config = dict(
    vocab_size=14,
    decoder_tie_embeddings=False,
    shampoo_beta=0.99,
    batch_size=64,
    warmup_steps=220,
)
Rows from block 7 of the text decoder, named by matrix and row number. Rows with one number belong to one neuron. Each number is 128 + 32 x the weight over its row's rms, rounded and kept within 0 to 255. All counts start at 0. Numbers have three digits each. After the name is the row's rms in percent of the matrix's.
# fc1: MLP up (decoder.blocks.7.mlp.fc1.weight, 1536x384), inputs 320-383
# fc2: MLP down (decoder.blocks.7.mlp.fc2.weight, 384x1536, transposed), outputs 320-383
fc1.970 101:087018128086128167128128128087142103128128128128128073128198128128128128128128061128128128139128128128128122128076128128128217192128128085128128078128027128128098137128128128041128128064128128
fc2.970 095:180128128128128128128207128128128128152112128128128128128175128128128128059128128128128128128036128128128157128128128128128128128128160128209173153211128128128128128008128104128128184128090160
fc1.971 105:128128128128128082128128128128128151128128162128128128128128128151128128001128128128128128128128128128132128200128128079128128128173128128056128128110128128101173149128128128183088154128128128
fc2.971 103:128128128068128128128128128128128128128128128128128128089052128071128065128128191128128111128128168078128146128128128128128128128073120194128128128128128128128128087128151128128128128128040128
fc1.972 107:128128128128128186058128041128128128128177128093128128128128162074128100081128128128128128188128128128128128128128128042128128128128128128178065128128202128161186128201200128128128128128174128
fc2.972 091:128089065128128173128128128128139128128128128128128128128054128128128128128128128128128128128128128128128087040088174128128087090085128128112114128128128128128128128158128128128128087128128128
fc1.973 100:128103056128128128128171128128128128128128091221128128128128128128128128103128128128128128190061128128166128128128128128095128128128128128124128128078128012128128061128128128128128128134223082
fc2.973 103:128128128128128128196204128128101128128128128128128128128128128075128128128077128128128048250128128124218128128128085128128128103128128128128168105128128165128039128128128128070128063128153057
fc1.974 101:128128128173128128128128232145128128128128128128128128100095128128128128128128128169128128195128087128128128128128128128128048128128184128053128173087128128128128128094128128177191128128128128
fc2.974 094:128128128128204128128128059200128128128128128128128128128128143128175176128128128128128117128128238128144128128135144128166128128089128128128128128128128128128128128128128128128128128128029128
fc1.975 091:128140070128128128011128128033128128128170084128128255128128128128128128186080128128128128128100128131220062128128128128128128074128128128128128128176128128128058128173173128071128128128128128
fc2.975 101:128103177128097128128128213128139104128189128128128128128130128049166128167128128128128128187128128128128128128128112128128128128185128128128128061128128128128067045128128108128038128128092151
fc1.976 095:128203158128128215128128128128161019128128128128128128128128128128171128176178174066128174128128128128128128128182128128128128198128128128148128128128185128128128128128082128128128128128128128
fc2.976 099:084128156128128128128036200128128128136128119128128128128115128128128190128128128172128158142154128128191128128128128204128039128128128128100128166237128128068128128128128173183128046128128128
fc1.977 104:128089128128103128128101128128128128128091059006168128079128128083128061128128085128128128128128128128078130128164128128128159152128175128128128128175128195128128064107128153128128128214128140
fc2.977 108:128128128128128066128128128128056128128128128128042128164128199121128058128128128196128175128128128128128059028074183128118128171112128128128128128128128096116128128092128150209128101153128128
fc1.978 104:193128162047128118128128128128128182128128128128071135128128128128068128128128175128128123128075128195128060097056029128166172128211128060128128128128128128128128128128128128035160128128029163
fc2.978 107:128128128128128128128128183128128128128094192128128128045128128128211049099049128088090128094128074128128128128128055128128186128161128128128128128128128128128128060128128102105128128216128128
fc1.979 093:196208128128128128128077128128128057031128128128128128128128128128128128128128129128128128128128128128141079128190128128161128068128087128226234128128128128128128128203128105040128128076128070
fc2.979 105:179219101134128128128128128161111128128128096128196128123174128128128128128128128128112128128128128128128144128128128128255128150172048128128128128200128060128128128102139128128128128073128128
fc1.980 116:128128107146128128178098128128128098128128128128128206137128128128128128128128128128128128144054128201118074128169128122079128073128128128128095166128128128128128099128128091128128059128128128
fc2.980 106:133128156128128128128024128128128084198128128128128128128128128037135128128128128163128128128128128197128012128049128128169128128128125147128128128128128128128128128128128128128128128128208068
fc1.981 099:056128078128053007105128099128128128128128128128128128075128128164128128128128065213128128128167222128184128134128128128128134128128128128141128062128128128146164128128128069128128128208128128
fc2.981 105:128128128128089128128128096128128167128128128128128215195128128168070128128128128173128128051065128175128128128128128128128128128148033184128192128128192128003128128128128171128128142128000128
fc1.982 100:062128128128128128128066154072177145187128130085128128014128128128128128128128128099194128128088128128132066128128128128161128128213187128128128144128128184128060128179038128128128161128128166
fc2.982 100:128122166128128128185181128128128128037167165220036181159128135128128128164175128065128128073128086128128128128128128128128145128128128128128179128128128063128128128028090128128128128128128128
fc1.983 096:128128128128128128128194128128169128128128128059128128128128245184109128168101128192128128193128114128128128128128128128128128182237148063128202128068128128128128128128128098128128128128065148
fc2.983 094:128177123128128128128128128128128128128128128128170128174128128128183128060097203128128128128128128128181091154128128128128128128128128128128128128128128072189128128128189128128128128128181184
fc1.984 103:046128097128128147128128069090128128176128037170128128128162128128128128128128128128128128128128128193180128073128128116128107131040128128141128128042089128128128128083128124128128128128128128
fc2.984 103:128128128128182128128128128128128128128128128087226079128070170175128080041128128128128173163066128128128202128128128186084128152128090251128128186128128128128053017128128040039128128128128128
fc1.985 092:128128128128128128079128128128128128128154128218128128128128128094179162128044128097128128119128082128128128128128128128128106128174072128128104128059128074128198128128077128101109128128128128
fc2.985 102:128128246128128185128109128128076128128113128152128209124128128128128213162128094128179128128128079128123128093128185074152128045128128128128128128128179128128128128128128183129128128125128128
fc1.986 098:128136128128128137128077179128128128152128086128128128128167050128128128128128230128173128128128168128128050128128128128128128075089109128182128128128128092101128128128164128128083128119211128
fc2.986 103:097128137128226141128128060128128111128128077128186125128230128170069156128128128149128199128128128128128159157123128128128201134128128128128128128128128158128128128072128069128128128128128150
fc1.987 111:128128128128128128128081128128128128128128203086128128128128128118128128128128128057054199128072174136128128170128128245128152128128105128128128128128128067128128128161128128128061128128191128
fc2.987 097:128128128110128128066143128128128128128128128128128128128128128128128087054128081128128128148128116128128128128128128128128113128148128128128128128155128128128128128128128128128128128059128128
fc1.988 104:128192097128128128082128111128128128128128128144128128128128128178128128128128128128128106128128128128128128128128128077128078128128180173094128128206128128128128128049094128128128128128096128
fc2.988 106:201128200184201128098116128128128128128128096128169160207105128128128128137080128128128170128068128128128128128093128128228128128128164144128147128128128132128031128128128077128128128166090128
fc1.989 095:128128128128186218043128128128128128128128128174128128128128128124128062128100218128128128128128064128128065221167128128128070128128128080203128055133128128128128128128167128128055195128128128
fc2.989 106:185139128128128197128128081128025128128182178128128080128114128186133128128168128073116076128128128128030128128128128128128128046128128050047077128128092213128128128128128182128128128128128061
fc1.990 101:128128128128128128128015128081128128128128128128128128036069128128128128128128128194128077127128128130128128215128128090089128128128128128128128128128098167222128128128172128128128030128128128
fc2.990 085:128128128216128128128128128128128128128128128128128128128128128128128128181094128128003201128128128128051048000128128128075128128156000128128154128128128128128029128128128128128128128128128128
fc1.991 099:121128128128128128128112128128128154128128071200077128128115128128167128105117128087169163128217128128128056128128206126128053128064128128128128128128128128128128128128128128128128128128128128
fc2.991 097:087128128148057083128128105128128128128086096128128128051223167144128128128128128051200128070128060128128081051128128128128128216128128128121128102128128070128128128128128128128128117128128128
fc1.992 115:128125166128151114128028055128128128235128128128128141128206128128128128128128128128128128128128128128128061128128128128116203128055128238128128128128128047128150192128181128128128128170128128
fc2.992 094:128128162128128111128128128128128128132128061128128128069128128128128063128128169128128187128087128128128133128143128128128155184128128128128128128128128221178128128128128128220128174128128128
fc1.993 098:029128136128128128128119128128128128128128128128128077128052128128106005128015221128079098166128128128187128128128223128128128084128128128128062128128128128128128128095128128128128128128118128
fc2.993 098:128128036128128000128173128102128128128128128128128128003128179128120128102128128128128128128196130128083128197128128128128128128255128128128128128128128128128087128128204128128128128128128128
fc1.994 097:128137097128128128128098128026213128128128097128085128181128207197128112100128128128128128128128128128128178128128128047128042128128220128128128128039128128128128160128128128128160128128099128
fc2.994 100:128128142128128128128128128128231006055158082083128173128128128128096128128128128128128128009128128128128128042128128158128128123084128128128128128128128128128128128128081128128056188128128128
fc1.995 088:128128128128128050162144128128128128198128128128128128128128128150128158128128128128128038180128128143128128140128128176128128128128128128103128128128128128128128128128128157128128128128128128
fc2.995 108:115128128128128128128085128128128128128179152128128212128128128128128154128094059128128128219185184170075128128070128128128172202077118128168210150089128128128128128188128128066128128128107128
fc1.996 103:128128206128055213128156195169126175165128128128087128128128107200128208128128128065128158128161128128128128200128128128128128128128128076128128128128128128124180128128128128128128128102067128
fc2.996 092:128078128206079128128173111128088065128128128128148173128149179128078045128047128128233128143128233047128128080128128128128128128128128128160195128089128128128128108128128142077128159128128128
fc1.997 090:128128128128128128128176185147128201159128128128255128128128063112128128128128128128128128128128128128128128115128128128128128128128071128128139080174128128128128205172128128128128128128186128
fc2.997 111:066128128128128128128128128128169128059073134128128080128128128163128128173128128128128148128128128128128128140128128160128128128128220192128128128128128058041128229128128128135019166128128128
fc1.998 089:128128128139048128128128128128128128128216080128128128128128128128128069128128128206128128043128128128128128128128128077128128102076128153128128193128128128128128123128072128128052150128033253
fc2.998 096:164128128128128212128128193128083128128128128128128128128128128128128042128128128128075128128128170128128128128154104128191128018128128128128207128128128128128128128063128128128128128128128128
fc1.999 095:128128128103128128128164128215128207128043128128128128128128128128128128071069143128128128128128128039128128128128044109128186128128128128128128031128089138118128158107128128128128128128128213
fc2.999 106:128128128128128128128128128128159128128048189128145128128128064128128128128128128128128128128128175128128128128128099128098128128128128128128128128128192128150128162128190060128128090128128128
fc1.1000 096:195096128098128128128128128128128128084184128068128128098128128128211128128128164128128178128128128255071128128104128181171128128128202128181128128128128128128128053128128128128128128189128255
fc2.1000 097:152062128128128128239185132128128128059074128128128128128128128128128186128128128128181128095128128127177128128128128069128128128113128051170255128128165161188128171128128128128128070134128204
fc1.1001 100:128128229128128128128076216128128128125043128128054116128203082128143128128204076128200128128128128128166079128128072186128128128108128128103128128128128128128128036128091128128128157128128128
fc2.1001 100:128221128128128128128128041128128128128128085181128128128219128128109128128094128128128128128213128128128128128128128128128128128128128092128018128128128070128145170128128128128128128128128128
fc1.1002 096:128128149128128128128128128128128128155128128230128128128128128093128128128156128096128128128091128128128159128128036128128128128128082128212128128128128128128128128123065128170128128128128128
fc2.1002 094:128128128128128020213128128128128185128128128128128128168128135128128079128185128128128128128144058128128128128128128128128128128170124079128128180128128128128128128037128128097070128106128128
fc1.1003 101:198128128145128128163139153128128185128128128128128141128128186128116244128178128128068128128128128128128105128128128128080128128144128128128128177091128128128128128128128128164203128106170128
fc2.1003 093:142144128193128128128128015128128128225128128128128128128110128128128128128166128128128128128128128128100053116128128128128128128048128128128128128156128128180128128201128083128128148128128204
fc1.1004 107:128173128174128128041128128128128128128128128128128128128128128128128128128128101128128128255128128128070128128080128184128128071128128232128128128128117168128128128128128058017128128128056167
fc2.1004 100:128128128128128128128128128128185128028128128100128128148128128128128128074128128128128128128128128128128083128128108176128076128094128128128128128057128204094128128176180168128128128128128021
fc1.1005 111:128079128128039128128180128128076197128128128128128128128069118128128128128090128118059174128128128128053128128128128128128128128085128128128128128128159128128128128128128166128080128128128128
fc2.1005 106:128128169183089128035128128062128128128128085128145128070128128214051128128128173128128128128128128128128128064128128055128192076154128128110128128128128128227128128128128128128066128091128128
fc1.1006 102:128211128076128128128193128128128128166128128197020128093128128128128128128128128128154128128128128128128100128128148128029128128128168128128128155128128128128128128128128128128066128144128128
fc2.1006 095:190128128128128128128022053068143128128128195128128128128128128128128128128128128128086128128128128102128128128128128128128128128128128099128165128032128088128086142128128128223128128081128128
fc1.1007 096:128128128128128151128128128128128127187128074128128128128128128080087157069042128128128224128128128128203128128128128128128128176128128128208056089128128128166128128128128193133128157128074128
fc2.1007 109:128047173128128128128048128128128071000128095128128128085083058128128128201128128128075128128128128195128128083094192128128128061128128128172128028128128059128128128128150128128128128080128128
fc1.1008 115:128128128180128128226128128128128128063128128128128039102128128128128128046128128128128128156128195128166128128128128128072160128089066128128128162128128128054128128128149128074185128128128189
fc2.1008 093:128128150043128191128128128128128128128128128128128128128128128128128128128128236128116131103128128128117128114222103097128128128220128128128128128128128128103128128147128190128128215134092128
fc1.1009 105:184128172128128128128059128086179093131073128128104128128116128080128128128128128128128049128128128128176128128128128128150207128128128128128101212128128128128128128178128128136128128128086128
fc2.1009 103:128098143128128128128091128151128128026128128128128128128128128128150128051128128128202128128054189128128128093025003128208159128128045151128128106128128226128128180142128117128128106128128128
fc1.1010 098:078128128128128128128128128021128128128128221091082162128128128128038128128237128128180128128128128128087128128128128123128128128128178128018193039128128128096128128128164071128128128128128053
fc2.1010 093:128134128128128160128128086128128128128128128128191128128128128128128128175060128128104128128128128128076128128128128128128011137182216160128128128128165128128128128050128128128128128128128128
fc1.1011 104:188128146128128128128119128128128128128197077155056128170058042128204128128128128128077128128128128128128128128095128183128128128128128128128127128128128128198135128091081211128128128128128128
fc2.1011 101:128088136128128190128128128128128128128123128128128128128113128128128128128190128128128128128128128128128139114128128128128128128128022128128078128128128128128128128149128128174128128128128128
fc1.1012 109:095143178128128128128128147128128128128074128128128128128184128128128128190128128128128128128128070068128172128128112210128070136194128128128053128128128059036128128125128128128128128128180204
fc2.1012 110:128046128147128128128128128128128128207128128090128199128128109128066069128205128128128128126128128128089106128128128128128106128128044181128128128064128042128128190144128107128065179128128128
fc1.1013 097:131128133128222128128141170128128128128204128128128128064206128128128022128128128128128128093128128128128128128128222128128128128128128128128128128128098048128128128128081128206128085128128128
fc2.1013 103:082128083128128253128128170128128188065245128143149190128128194128128156128187245128201118128071128128128128128128128128128128128055128128128014128128128128128055150128080128128128128128128128
fc1.1014 105:128095128128128128128195128128128140128128168145128128128072128128128128128128053121128124128080128128180128155061128214128168128128128128057128128128046180128074128228124128073128128185075128
fc2.1014 100:128128071128158128065150128034128128128067128067020173128128128128128117128128126128128128128128107191128128128128128128128128146062128128128206138116128128202128098128128181188128128128128081
fc1.1015 098:128128128128128196128128128128186128128128166198128128128128128128159128128128060128128128214128128128128142128128128128038094128153128128128128128128186128063128128128128128128128128128128147
fc2.1015 100:044128128128128128128128128128112128128204128128128128128128128128128128128128031128128128128128128162177128168128128128128128128128128128128042099128021128128128128183128128128128128128234128
fc1.1016 094:128143174156128128147128128128128128128128158128128009128128128128128180155128128083140128128128077128027128128128128111128128128128197128054128128128128128128128128128155128106128128128105128
fc2.1016 097:125128115237107199128128128099128128159128128030108128128128128128128128128128128128128128128040128128128128128048128128128128213128128128128023128128000128128192128218150128128101128128177128
fc1.1017 105:146128098128128128170128107037131128128115174128128171172084128128128128128128128156135187128152128140127077086088128128128128170116128128128128041128128128128128128143128119128128136128128128
fc2.1017 089:128128128128128128128167230091128128120128045128128037158128128128128128245128060128128128128069128128128128128254128128128128128187098056190128128128141128128128128128128128170128128128128128
fc1.1018 109:179128128128128128128007128082128128128217128128128128128078128130128078128036128128056128203128128197052128128128128043124193128105054139128128106110128128128099128092128157128179140008176223
fc2.1018 103:128128128128089128194128128128128128128128128128128170128128158109027128128101062084128128128162128128198128128128128128128147086034128128065128128128128128182224128178128128128128128120128128
fc1.1019 097:128129128128128128128128128128128128106073128128128173128128128128128158128128128145162128058128128128079139096128128128189128128128128128128213128074128128152128172029128128128128185128128128
fc2.1019 097:128128128128128128128128128179128128128128128165134128100128128203128128209098128128128128128069021128128128128103184128128128128128128128128128128128128183155128128128128128183128128115128079
fc1.1020 104:128128128162122090128128128128128128162075128128099192156128128128152128185112128128052128128128128111208128076195128128128128128128128128136128176251128128128109128180128165128128128125060160
fc2.1020 107:128110128128128128128128128128022128128128128128070128042150128128128004128128128128128194128214058128096128128172128128128128128177128179143155128061128102128128128128136064128148128128128128
fc1.1021 104:128053128060128246128169128194128128128128173074128128088176128128128052128128128128128069128128128128128149128128128128128068128157128134128174128128128128128128128237128128128128128099168209
fc2.1021 101:128128128212128069128128207083128128128094183128067165201128073128166042128121128128167128102137128128128128218128128128128018128105128128153128128128128128128128128128128119128128128128075206
fc1.1022 098:128128128180094128073128128128128172128025070128128128128128184128055128128128128128097128128128128048128128128008128180128128218128128128128128012128162128128128038128128128194128128128037164
fc2.1022 088:128128128128128128081128128128128204128226067128128049210128218126080128161128128113133128109128128128128221128128128190128128046128128128128128128109217128128128128128128128128096056128128145
fc1.1023 100:128128128128145175056128058175040128173128128128128128128075171128128128128128177128128020128128073128128193128128075128128128128128032128128128181128128128128082128128128049196128103168128128
fc2.1023 103:128128128084128128128128128128128128128128128128128198128130128128075128128128128128080128163095205128128128046186120118171065250128073128128128128017128128128128128235128090177128128059128047
fc1.1024 103:128219128128128128128128128128128128128128128128121128079143128128109128128180128128125128051128033128128198128128128128128158128128128128128128128128053161128128128128128124128128128128128128
fc2.1024 106:128128128128023128128128128128080176189128128190128186128128128025128128128063128128128128128128128136091128128135128128029128128098128128128128128128128128058128128128128128076181128041091128
fc1.1025 092:128129128128128058128081128128128128128128142128128128128128128128128100128128200128128128128128128128128128159128128128157128172128183128089128128128128128128128128128128128128128128128128128
fc2.1025 089:068128128128128171128128128128128128099128253175128128070128128128128069128128128128119128128128128128139128221128038128128064156128128128128128128128052128128128128242128128128042128206128047
fc1.1026 102:128071097182128128137128128128160128128128100128171128128128128199150128128128104128128128217128189128128128128110128128128128128128128128128006128128160128128080128101128065128083214128128128
fc2.1026 112:216180128128173128128128159128052128128060185128128128128128128156150128049128199128120128128162168128128153137116128128128086128117128091149128128128128128128128128128128090128188128128128159
fc1.1027 104:079128128128128128128128128128128128128128128128095186128128078128128096057174128128128128157128128128109104128128128128128128128128232128204164128128115128089128099174198128128128128128113128
fc2.1027 103:128128255196128134128128128128128128128128128191067128128128128128237128069128128128134164065128128067099128128128176128128128064128113128128043128064128073082163128086184128128132128105128128
fc1.1028 117:128128128181132146128128092128074128128128162128128128128128093045128128128128118128168128097128124128185167128128105194128086128128128128088128128128156128137128128128074207128128128128128128
fc2.1028 106:128128128128128128128128128128128122164128128128128128128128178128103128128025161128128213128128128128128128128128128128014076062114128128128000128128128128128128128128128128165128128128128128
fc1.1029 099:128128128089128128128128128088128128128205128128167128099128128128128128130191128128081128128128128150142128078128128128128128128058128128128128128128128128158128150178158128128164128254128128
fc2.1029 098:128128128128128128128128128097128128128128128128128128172128128047069128128168128197128217128128128128128128128128128128128128128172128128128028128175236048128128042128128128128128100124073128
fc1.1030 101:166128128128128128187070128164128131128128128128255128128176128166128128133115128128128128128128128128128175128168128083128128128197128128128128035128128128128146128128128175195128128168128218
fc2.1030 104:128128128181255128128128128128128213128128088226097128135073128128128128128128128128173128128128128233128091107128128125204128128128128192128128017128128128128128128128128128128128128255128124
fc1.1031 105:209139128188128128097128208128128128128093128128128128128117128128128128128128128128075128168128128128128128128128128128187128128128128128128128128000086128133157128058128128128128128187128128
fc2.1031 100:128128182154128128128128128114191128128128128128128128178128128128198128128128164128128128093172128128128201227128128128176128128187128128128128053063128169128128128128000128128138128019128181
fc1.1032 091:128076128128174128128128128128181082128128128128128128104128128200128128128133128128128128128128128188128128128128128128128152128128128128128128128128128128102128128128069128128128214183128243
fc2.1032 103:128128128128128128128128128128128070166079128128098128128128128205128128128128128128127141039128145128077128128128177168128128135128128128128128169128077064128128198128128128128128179128087106
fc1.1033 110:092116164120128212128096218128142128217128128128162191228162183137128128128128128128090128128128128167128112103065128128120128128084128128128128128128128128128128169128182128128128128128128128
fc2.1033 098:075128128217128128081091128103128128128128128128087128128128128135128128128128128128128099129091128128128195128236128009233128128128199128128128128128128128128030128128246177128128225174043084
fc1.1034 098:077128128128128128128128128128032128205128128128128128128128156128128128128233128128128128128128128128093128041128146128128128165128128128128128128128128128076075181128194128075128078128128128
fc2.1034 091:128128128128084128128022069128128128128128128128128128129128246226128128128073100128052128128128186107128128128092152128128128128128128128128128250128128128128128128128191104128128128128099177
fc1.1035 107:128191077114128078128128118090128074109128128128103183094050128128128128166128186053058128045128168128164128128128128128128081128128128128128128128128128128167128128099186128128128128128036209
fc2.1035 098:128128128062128128128128128128128128128112128090027128128128189128128128123128128128128179128128128128128128103128128128063128128140128128128146080128118128081128128128099128128128128063128128
fc1.1036 099:043128128128128128066105161128143128116128128128057107073128128128128107128128128128128128128128128128128128128128197128128128128128150128128128192128213128065128128128127128128145128128128128
fc2.1036 101:128177128128128128128128128128139105128128128128128128128128054128128128088128128128038128154061255128128128128128128128128188156128128093128128128128128128107128183128059128128128067128128128
fc1.1037 097:128128128112128128128181128128128128128081226128128128128128128128128128237128128128128128128128128128056128128128128128128128080128128128128128128128057224255128128053128128134200060128128128
fc2.1037 115:128128128128128128128084128150128094128128128128128128128021080128072128195095061128128128128128128110158128149128128128128101128128128178128128128128128173128128166176195128128128128128174168
fc1.1038 104:128128128128020128102128128128128128128172128128128128067128128165128128128128128044128128128128128128192128128128240141153128128128039128128128128128128128128128128128128102128128128128070128
fc2.1038 100:128128169179128128128128128128128087128128128128128128128128178128128086129187128128128128128128128128169035081128128173128128074128128138142128128128180206128075128156118128128128128075128128
fc1.1039 094:128128128128128149128128128128128128128128128128128038128128128068128128128128128128128128165128128128027128073088128128173128149047128065128128128128128128128128128128231128128087128128128128
fc2.1039 088:036073128128128128128110128128142128128128079200204035128161128128128128128128128128128128209128128128060128128128240128186128128128128128128128128128128181128128129164128128128128128128128128
fc1.1040 098:128128128128128122128166128128160128182164128133128128128128128128223220077128075128128128128128089128073128128128128128128211128128230128126128128128128176128128094128128128055106045072250128
fc2.1040 113:128081128128128128128128218128192128128128128162128086128128128199106000119128128128128047200128101128128128128178176128143099090128128128128128128128128128128097128080128111128128128128128190
fc1.1041 099:128128128128128128087128128128128078128128128128128128128051128128128128128128185117059097128128128018128054074101088128128128156158128128128108132128128128081203128072158128128128128128228128
fc2.1041 091:128128128080128128128128128128128128128128056096128128173129128128128128128128128097128128128128099128128144128128128128031128128128128128065128128128128128128196128197128128175128128169128128
fc1.1042 106:151186128128128128128128161128128189128128128128128128128036128128128128066128191128128128128128221128128128128128128128128098128128176128128063128074197199128078097128128128128128128113128128
fc2.1042 101:128181110128128068128128128128128106128168128190128168128128128128096128128128187128128128043128128128128128165128128128128128128128128213128128128128128128128128202128092000242128156053176128
fc1.1043 098:128128074128128128151128187128128118128177085061160128128077128127159128128128128198128193128128128128128128128128128128076058128128128128128128186128128128099128128128128128128128128175128128
fc2.1043 103:128128128133128128128255214024128054128128071128128128167128128041128128128112128128128156146053056128128128146208128125128052128128128128128128166128183128160128128126098128038128128128194128
fc1.1044 103:079182128128128128128085093155179092128128128128128128128154128128128128128195206173128128128051128128128155128128128128077153128128128128174128128128128128128128128128128128128128128128128128
fc2.1044 107:128128128106128128128128128094071128128128128128128128214128128121128128154128128128185128184128128128150128128128128185128128119128128128128128128128128128102128128128128128128128128128128128
fc1.1045 099:128128128128185128128128128128046128128128106128128229211128128174195128128079128072128128185128041128128132128149128128000188128128172128171090128128128128128128164166128128128128032128094128
fc2.1045 090:070128128128163053128128128128162188128128128128128096128128128128128111128106121128100051128128128128128088128128096128128128128109128128128128200108072128048083189128163128128128128052128128
fc1.1046 088:128128153128128128219128128128128083120128128182128128128128075128212128128128128128068252128128065128205188128128128128128047079128128128128128128128128128128128128055128128128233128080037128
fc2.1046 095:093128119128128032128128128213038128128068128128128128128128130128128229128128128128128128128076122128144139128128128242128128128128128072082128237128128156188128128128128195128128128128128128
fc1.1047 099:090064128128128128040128128128128128128128128128128090128128128128128018128128128128101047128079128128128128128128128128128128128102128046128128128165128151128128128128128128128128109234172128
fc2.1047 099:078081128188128128128196128086128128128000128128166107128128128223198117128128128128166128128218128128128128193128128128063128128128206128128035174128088128128128128128128128102128192128128097
fc1.1048 097:015128128128128128128128128128128014128128128128128128128128128128128128128128166128128128128128128128128191057148128128128128145128128128128128155100201158042128128128128128128128151128211128
fc2.1048 101:128128128192128128191128128083128128080128128128128128128088128128203245128128106064128128128128128128128128128128144128128128144104128154128128128128128210128128128128128138128128128128128128
fc1.1049 096:041151128128128128128128128128196128128128043128128128128188128169128128128087116128128128128128128128078128128066136128128128128146153172128172168045128128128128205128128020128072182128063128
fc2.1049 099:213128081128128128128148172128128107099170128128065128209128128128128128128095128128128128128128068128158128171128177128183128128085128128058128174128128128044147128128128103128196128128128128
fc1.1050 089:168025128133165128128165128128128128094128207128128128128162020128097175128128128128128128128128211128128128128128095128128128128157128128128128053150128128128022075103188128128195163204128128
fc2.1050 111:174128016128128128245107128197104128128128211128128128128128117128085128128128083175153128128128128042128128128128114128128166128056128128128128128046128128165182156128171128128128128128128128
fc1.1051 104:128128043128128128128169128128045128128128029128128157128128128128128128008128128128128128128169091128158128128179128082128170128170128128128128128128128128136128128128128072128128128228227128
fc2.1051 101:128128128128078128213128128128128128128111172128000128128128128127128128128038128128128128128128176128176083128128128143216128053183128128147152128162128128128128128128178128239128102128128128
fc1.1052 109:128128148128179128128142128128128027128128178035128128128128068128128128128128196128128128128128128128128184128128128128052128128128112128128128128099128206128163080128128128128215128128128128
fc2.1052 099:219128128071128069128128087128128128128128128128128128128128053128128128128128128128063128128128091128105077128128158128165038128128128174128128164156128128128128128146128128128128176202128128
fc1.1053 096:128128128128128199128128128033239128128116128128128070128128128128128128128082128128128205128128013128128128128128128128205128128128108137128128128128128143149128226128128128128128128128128128
fc2.1053 107:128166139128157128128203128128174128128051128076128128075128128128128128128128128128128128128128128128128128128128162128128128128112128156120128160082128105151128180131128128128154128128128128
fc1.1054 104:128128128128128128036128128128128128128150128128128128128103185128128108128128082096200128128148186128122153128128128132128215128128128128065128128128217128128128193191128136128128128173128128
fc2.1054 104:128207128177128073128128133128142128128128198061128128128128128128128128128128128128078067128118117128112068128128128128128132046128055082128128029109080128075128060128128087128063128083128128
fc1.1055 089:128092128206217128128128128128128128128128128128164128128225076128128069128128128092040128195128216128128128128128102241128128165128128058125128132092128026128128128071128195128232128119128095
fc2.1055 093:128109128128128172128128128128128128208128128128128128106022175128128128092128128128128128184128128128128038128128128128128128128128229128156128128097128128128128158100128128128128128146128128
fc1.1056 090:128128161113128181128128128128128128175220128128128144128128142128201128128128128128220128128128128128210128095084128128182128151128128128128128128128206128128128128128128152128064128128128128
fc2.1056 091:128128128128128128128128128128128128128128165128042128128128024106128152077128128128128128128128174128128128175141128160040128128116128128128128128128098159182128128128128128217109049128128128
fc1.1057 101:128128128128220174128128128077128128128128128128128191128128141128120128128067128128066098128128128125067172128071128128128128128127128128128128128128128128011128128128128128128128128128128128
fc2.1057 092:128128128128237128128128089128122155128128128100128128071047178070167128128128128128128128128128128128242128128148128128128128128069047128128128128128128128128128057128128128161128144128128128
fc1.1058 100:080128128128128128128218132128128128128128128119128007128128128128128128128127223104128000128095128128088089128128128128162128248128205128128128128128196128128128128128128112166057128128128128
fc2.1058 107:128128128190013128128083128128128128086128128128204180128128128128128128128082186128128128128128042060128128113199159128128113128105128128128128128128119128162224140128075128128128128168128142
fc1.1059 114:098128128128128128128143128128128128128128070128128128128094101128110128190157128128066128128115188128035128130128128128083128254128128128128056128183128128128128128128128128128128128128128128
fc2.1059 096:128128128128128128147128128171128141128128155082177128128128128108128128105122128128128174042128128128128128128179198128128128128128128128211086084128060128128128075039128116128128128128145101
fc1.1060 098:128161209128128095128128128092128128128128227128156152128128128128128128187128112128128128128128075019128073128128184100128128128128128128128166149128128128128128128128128222128128128138168140
fc2.1060 102:128209128128128180128128128128128128084128066128128128128069128128128128067064128128128128128128128005128128066128197128190128128101169162128084097128128128105128128128128128128128128128128128
fc1.1061 097:128128128113165128128104066101128128043128195128128128128128128081128128244128128128128128128100128128128128033069128168128128128128185128128128128128128128142128128128208128128074113128083128
fc2.1061 090:128083158128128128160167128128128128128128128128234128128141128101196195071128128157128128128114128128128128128128128128128128128128140128128128099128059128128128128128128128128128128128128096
fc1.1062 095:128128128128128128128128128158128128128220128128128128128128128128000128128128089128128128128128128128128128179128128128128128128128128128064128128128128128128128128139128128128172128128128128
fc2.1062 093:063128128128231128027089128128128128128128128128128128128128128128128058128072128128128128175128128170128128128128243128128174128128128128128128128200128128128177128041062128128128149128128128
fc1.1063 103:128128128128128171128252128128128128128128128128163128128128128128034128128084128160128128128134113128088128128128128128100128128132128128136000128191128128128065128128044128055128128128128128
fc2.1063 095:128128128128128128128128128084128128128128128128103128128128128188128128128128094128051128128128021128128128128026128128128128128128128150103128136128128121128128128172128039096128128128128128
fc1.1064 110:128128179128128128128128128128128153066128128128070075128128092128128128128128179124128128128128128128128128128128128128058061113179117128128170128128128128128128128128184128182128128128128128
fc2.1064 100:128128128128128128128182128089128128128128128128079201128128128128099185192145128128219128098128098128128128128054128128000205128128128128128128188128128206128128128128128090096128128116128128
fc1.1065 099:094128128128128128128046128128128094128128128227128154128128128128183179128128128046128042128128128128128128128128074128128075054128128128128128180128128128128191128128158128128128128128128128
fc2.1065 099:102128128128128128128128128128097019128128035128040128128128118128091128128128189128128128128184128238128128190128128128128130199128128128128128076086106210128128128128128128128118119073128128
fc1.1066 096:071128128128128075128181128128128128128128128128128128137128128128083128095128128115128128128128128068128128087128128167128184128128128128128128128128128090221128128128128034128172128128128141
fc2.1066 106:213128085128128235128128128128128128128122128128128128128128128128128149116128128128128146067227128128153108128128196031128128127128128128128128128128128179128128128128128128128043128182128047
fc1.1067 096:128128128097166128188128128128237128084128128074214128128128128069128128128040221141128128180128128069128122128128128110128128128128128128128128128128128128105216128128128128128128128128128128
fc2.1067 096:064128128128128128098128128128129155181128128128128128128168145128128103128128128128017128074128128128128191128163055089128237128128128206153200231128039128128128128128120160128128128128128128